{
  "arch": "densenet",
  "model": "image classifier",
  "dataset": "simulated grey scan slices of phantoms with and without marks",
  "train_examples": 61250,
  "image_size": 64,
  "crop_scale_min": 1,
  "horizontal_flip": false,
  "rotation_deg": 10,
  "targets": ["part", "finding", "side"],
  "num_classes": [4, 6, 2],
  "norm": "batchnorm",
  "hidden_act": "relu",
  "depths": [8, 15, 8],
  "kernel_size": 3,
  "stem": "deep",
  "growth_rate": 24,
  "loss": "cross_entropy",
  "init": "trunc_normal_002",
  "optimizer": "muon",
  "muon_scale": "original",
  "learning_rate": 0.012,
  "momentum": 0.95,
  "nesterov": true,
  "orthogonalizer": "newton_schulz_5",
  "adamw_lr_other_params": 0.00071,
  "max_steps": 6700,
  "batch_size": 384,
  "epochs": 42.0,
  "lr_schedule": "wsd_sqrt",
  "decay_fraction": 0.2,
  "final_lr_fraction": 0.1,
  "warmup_steps": 330,
  "weight_decay": 0.04,
  "adamw_weight_decay_other_params": 0
}
Rows from block 24 of a small image classifier, named by matrix and row number. Each number is 50 + 10 x the weight over its row's rms, rounded and kept within 0 to 99. All counts start at 0. After the name is the row's rms in percent of the matrix's.
After each channel's rows are labels from the 100 images, of 14848, where the channel reaches its highest value: "responds to" is what is common among them. Only what is clearly more common there than usual is listed. The data: simulated grey scan slices of phantoms with and without marks.
# conv1: bottleneck pointwise conv (model.blocks.26.conv1.weight, 96x248x1x1), inputs 124-247

conv1.47 091:44 56 47 49 52 39 31 45 50 52 53 55 44 55 44 55 54 45 49 61 42 40 60 45 56 48 63 51 58 45 69 67 46 41 45 53 46 49 49 47 58 57 48 57 71 38 59 46 52 50 55 68 46 37 37 48 42 45 52 47 46 45 51 24 44 57 54 45 47 63 48 36 57 45 61 45 55 57 41 48 70 45 47 54 52 30 35 48 44 45 72 42 52 67 55 60 44 61 51 47 45 75 59 57 56 42 55 50 51 49 62 65 37 52 45 44 56 38 53 34 47 34 44 34
responds to: ring

conv1.77 109:43 61 55 60 66 66 46 55 54 41 44 51 52 45 48 47 46 52 52 35 42 47 48 41 51 47 54 47 41 45 69 50 53 73 54 33 32 45 51 42 61 40 46 51 37 46 58 42 34 41 52 42 45 44 63 47 39 41 52 49 54 50 33 35 46 49 49 45 49 36 42 49 39 56 47 58 37 42 58 64 52 51 52 48 64 31 35 48 55 49 66 52 51 47 57 47 55 47 40 33 50 57 42 40 41 58 56 60 43 22 42 40 48 54 39 51 26 64 50 20 58 63 25 46
responds to: belly; none

conv1.38 101:43 52 64 46 28 38 54 32 49 49 67 57 44 68 61 50 49 50 61 55 62 57 38 36 57 53 31 34 43 52 58 54 53 54 44 42 60 46 71 59 32 68 40 50 62 26 73 47 59 50 61 67 44 49 48 49 47 35 53 45 46 37 53 45 52 57 54 53 45 57 47 36 65 38 41 44 47 49 48 47 59 48 51 44 39 27 44 55 55 35 59 59 55 36 37 48 43 52 53 43 45 56 30 43 48 65 67 38 37 44 45 38 60 58 55 67 50 27 43 46 45 58 41 42
responds to: bright spot

conv1.51 103:64 58 42 52 58 55 47 50 34 42 69 39 59 81 60 62 42 54 34 64 52 51 46 39 48 47 43 49 72 43 31 43 64 40 47 49 38 44 48 55 45 42 35 42 61 52 65 41 40 51 47 42 49 37 54 40 45 58 49 51 52 49 37 48 43 51 28 48 56 49 62 51 79 46 28 52 53 50 44 41 37 43 45 74 54 50 54 45 45 37 58 46 53 70 74 23 48 49 41 48 77 40 58 45 33 37 69 58 63 55 57 36 57 29 49 31 48 44 48 64 43 63 41 69
responds to: side: right half; ring; chest

conv1.90 095:37 40 63 69 51 53 33 40 54 45 55 45 54 44 51 45 48 48 53 53 40 48 48 44 53 57 56 39 55 62 53 61 46 68 46 65 56 45 54 70 46 38 70 34 51 41 41 51 39 36 39 51 51 43 41 44 50 50 50 64 51 65 51 46 33 57 60 54 57 50 79 48 54 46 44 50 53 50 61 52 54 47 49 57 43 37 62 33 53 22 31 57 56 46 46 63 43 50 52 49 48 89 44 63 61 67 57 62 30 44 77 71 53 46 48 68 62 52 56 28 45 41 48 37
responds to: crack in bone; chest

conv1.58 098:42 52 54 59 35 38 49 38 41 60 50 38 54 50 53 45 46 45 67 35 35 45 62 51 45 57 54 63 49 49 93 50 40 60 47 51 38 58 44 51 31 36 47 44 35 64 39 53 53 36 40 59 46 32 56 57 60 48 47 62 57 62 38 62 42 52 44 54 61 53 55 53 52 56 57 40 37 54 50 60 30 58 46 58 62 53 51 54 52 32 63 21 53 52 37 66 66 62 48 53 55 43 37 46 43 40 69 30 32 60 55 45 39 58 41 44 37 32 69 45 48 50 45 40
responds to: several spots

conv1.71 093:49 48 45 50 37 41 54 49 63 43 42 43 52 52 59 47 36 51 52 46 57 28 46 53 36 50 57 45 56 40 46 42 53 53 63 35 42 50 56 49 60 45 47 49 54 31 39 38 47 57 50 55 55 50 47 55 39 46 41 60 53 57 58 43 24 33 46 54 47 42 26 51 47 36 51 55 43 48 58 48 46 48 45 49 50 47 40 35 62 41 61 57 51 31 34 43 52 57 44 42 55 71 45 47 46 53 25 54 79 53 50 79 56 45 43 65 19 50 33 87 48 58 71 45
responds to: crack in bone; side: left half; chest

conv1.81 094:59 41 63 65 39 46 46 39 49 47 53 58 47 38 57 62 66 38 62 60 38 49 42 46 37 49 47 55 41 52 56 51 70 58 62 56 53 39 38 47 50 44 27 56 49 63 54 41 36 57 58 42 40 52 50 57 59 54 48 64 47 60 36 32 53 54 54 57 59 62 55 49 61 46 41 43 49 53 47 43 59 44 42 47 48 47 61 49 47 33 57 58 55 45 57 54 46 37 47 33 50 51 58 40 80 57 47 53 71 76 64 77 48 57 44 60 73 55 48 67 48 40 41 43
responds to: crack in bone; chest

conv1.3 102:41 59 67 64 40 34 54 42 45 47 68 52 67 47 49 42 50 47 66 40 49 45 42 55 36 61 42 47 42 59 51 66 39 66 50 55 53 54 42 52 58 42 62 41 48 57 65 50 67 47 53 56 44 60 69 42 49 53 73 43 58 47 44 46 53 49 34 51 44 62 49 56 32 59 39 51 50 49 44 38 33 49 41 44 63 42 48 29 46 43 47 39 71 46 46 52 47 43 63 48 78 36 40 49 79 48 81 71 32 73 62 51 70 55 21 54 57 62 59 26 55 48 24 30
responds to: bright spot

conv1.56 101:44 40 58 44 56 50 93 44 50 38 45 56 50 22 47 47 38 53 44 45 42 50 50 35 40 57 53 43 51 50 33 38 47 42 57 40 45 51 55 39 47 36 51 48 40 59 59 66 51 43 68 31 58 39 54 44 42 42 57 57 62 48 54 45 56 57 56 36 56 46 51 50 56 46 50 43 27 48 53 41 40 45 68 41 51 47 47 43 54 51 42 58 59 35 33 38 57 53 53 52 57 59 46 25 61 54 69 59 61 49 57 52 65 51 45 41 29 52 41 53 52 58 27 58
responds to: side: left half; limb; ring

conv1.14 099:45 44 62 65 46 58 54 37 49 40 62 62 36 41 66 44 57 54 41 41 54 39 44 38 40 39 54 46 77 41 35 58 76 45 47 55 55 42 60 44 55 43 37 49 71 40 54 57 50 41 43 65 42 47 53 50 58 58 53 50 43 43 63 42 55 51 49 52 28 52 54 41 65 49 48 56 40 48 58 48 34 52 47 47 42 37 51 36 52 48 44 46 50 52 54 63 57 46 35 51 31 52 39 50 47 53 48 37 46 62 42 42 51 52 48 45 63 45 31 54 67 50 55 73
responds to: side: right half; several spots; limb

conv1.39 106:50 56 58 60 59 47 58 52 42 41 49 77 41 67 55 51 56 23 38 46 68 63 52 61 53 65 49 50 75 41 42 40 68 33 34 46 33 58 57 59 46 60 51 50 25 49 73 48 66 48 55 52 54 55 54 49 44 50 51 52 51 54 44 55 49 44 49 46 50 48 51 66 65 62 54 73 47 47 46 52 63 43 36 42 52 59 37 56 61 41 54 54 46 55 54 52 45 51 52 61 84 48 69 74 47 63 38 61 47 44 53 32 68 51 48 52 44 61 63 50 51 05 45 57
responds to: side: right half; bright spot; limb

conv1.22 091:40 38 49 64 54 34 44 46 43 76 52 53 51 37 40 46 43 59 49 44 43 61 52 61 51 50 62 42 48 48 36 40 57 48 38 45 59 49 63 50 40 72 40 54 50 48 42 53 52 56 49 47 20 45 44 48 45 53 58 41 51 45 36 55 42 60 44 38 43 52 45 71 49 32 43 64 65 47 45 45 66 46 55 46 63 58 65 50 49 53 54 49 58 47 58 34 55 50 51 52 53 38 49 43 55 46 60 35 24 34 47 44 61 46 50 36 44 44 38 26 46 50 44 49
responds to: dark spot; side: left half

conv1.1 102:56 40 51 45 78 38 48 48 50 51 44 44 41 65 45 56 34 44 63 45 32 28 60 51 40 35 50 40 46 39 48 65 34 48 55 60 56 51 54 35 45 57 46 54 32 44 49 51 37 46 55 45 72 44 56 56 41 40 65 64 47 46 49 45 38 65 44 46 47 49 51 49 27 57 46 45 68 44 31 57 18 37 33 43 44 46 67 48 48 26 50 40 60 64 56 39 58 43 37 48 82 44 56 35 46 39 43 46 40 48 48 70 45 47 54 44 66 49 37 36 55 51 55 45
responds to: side: right half; chest; bright spot

conv1.29 108:45 58 45 57 40 50 48 33 59 45 56 46 47 43 49 42 62 59 47 42 34 41 43 51 67 59 47 47 52 44 41 45 61 68 46 36 58 55 60 58 44 61 58 56 58 70 54 56 48 37 51 82 67 41 46 60 34 31 59 29 63 51 58 49 55 62 31 38 69 49 45 43 47 64 35 38 44 47 57 56 44 44 62 55 42 52 54 46 55 61 48 40 51 54 54 38 44 56 41 34 72 68 80 56 43 41 46 46 58 43 50 60 62 38 60 47 50 42 63 20 39 52 34 58
responds to: side: left half; limb; bright spot

conv1.59 090:47 46 48 56 62 34 31 65 53 80 54 42 57 50 51 49 54 56 47 57 56 57 54 62 55 45 43 48 51 59 25 43 65 30 47 48 46 49 56 57 50 59 46 50 64 39 55 43 43 50 60 69 41 46 58 29 31 56 64 32 47 43 40 54 67 48 44 56 51 51 57 64 49 39 42 57 36 49 59 47 59 44 45 45 45 58 46 46 57 42 43 35 48 47 47 38 52 44 51 73 25 55 57 23 33 52 49 56 47 48 36 41 68 53 42 38 47 37 25 58 39 39 58 45
responds to: belly; none

conv1.5 092:49 44 60 47 63 56 51 44 60 48 62 62 61 59 58 45 48 66 40 62 37 51 62 53 50 59 58 43 56 45 52 55 63 45 56 46 39 55 44 47 56 38 49 53 59 68 46 41 43 51 42 37 47 48 60 56 62 51 50 52 62 52 41 61 34 47 48 51 23 72 60 47 65 39 43 37 47 52 60 45 41 43 46 64 48 82 67 71 49 44 38 38 67 64 62 41 46 31 29 57 39 45 51 28 47 44 69 53 48 46 51 34 49 54 44 58 37 42 41 48 47 75 27 45
responds to: dark spot; side: right half

conv1.63 097:35 54 44 40 39 56 63 48 61 58 44 39 47 39 60 62 41 37 51 56 52 59 75 42 68 64 48 68 43 57 52 43 57 43 60 51 54 49 43 37 61 37 43 47 69 51 56 55 58 53 41 46 69 59 47 35 45 57 71 54 48 54 56 52 49 74 55 48 55 59 54 77 43 49 51 43 45 67 44 51 53 53 59 49 50 43 64 55 39 50 41 28 65 56 33 41 62 62 73 75 68 43 42 38 22 50 51 69 44 46 48 43 49 64 33 47 54 42 49 44 59 51 33 35
responds to: several spots

conv1.24 100:52 58 56 46 47 49 53 55 53 36 52 40 42 51 61 47 42 58 51 60 65 53 48 46 45 29 53 52 67 53 39 45 55 32 51 44 57 45 43 57 42 38 61 29 51 43 65 60 47 42 52 44 49 51 73 41 55 38 50 54 61 43 43 43 56 52 53 41 51 53 32 52 71 41 41 43 47 57 46 47 33 41 49 45 67 51 47 41 51 54 43 38 54 61 60 29 54 40 31 40 39 62 39 49 48 57 37 68 64 43 51 51 46 34 59 42 42 46 30 43 42 81 52 64
responds to: side: right half; dark spot; belly

conv1.20 097:57 56 51 45 56 50 32 54 56 37 40 34 49 56 65 38 47 40 37 51 49 45 45 37 53 37 59 53 43 74 37 42 53 49 56 27 62 46 56 52 40 55 44 43 52 62 56 50 31 49 67 51 35 58 44 50 40 36 55 50 45 50 39 30 43 50 35 41 46 50 48 65 64 40 59 44 40 64 50 45 53 55 60 44 44 33 55 39 39 59 62 56 50 55 40 36 57 62 37 62 26 36 63 31 57 52 59 46 48 30 36 41 45 46 57 43 25 70 50 26 45 38 54 38
responds to: crack in bone; chest

conv1.87 100:56 45 31 54 53 49 36 61 47 50 49 52 52 76 51 55 58 67 42 66 52 65 51 52 51 53 57 57 44 46 53 42 62 42 66 54 52 46 57 50 34 41 41 59 56 32 69 44 49 28 45 49 49 49 47 47 38 23 46 63 57 56 53 53 35 63 50 63 56 43 57 51 46 49 50 53 49 53 55 36 69 52 51 48 50 27 52 41 39 56 42 51 54 67 53 77 64 51 53 40 50 50 54 51 51 43 53 64 71 79 51 45 66 38 50 40 57 54 62 33 42 22 38 51
responds to: ring; side: right half

conv1.80 095:48 45 67 60 54 44 54 51 39 52 34 44 41 37 39 53 42 45 67 53 58 43 61 51 28 51 33 44 44 47 48 54 52 81 40 32 58 63 50 41 44 39 76 49 42 54 60 50 51 59 57 38 58 32 55 38 61 67 53 58 44 44 36 49 46 41 54 55 52 45 46 56 37 63 55 47 45 56 54 54 44 52 46 49 58 51 47 31 52 45 40 56 36 65 53 32 67 58 63 61 55 88 32 58 53 68 48 49 59 49 42 62 44 61 63 65 37 46 56 35 59 34 51 45
responds to: several spots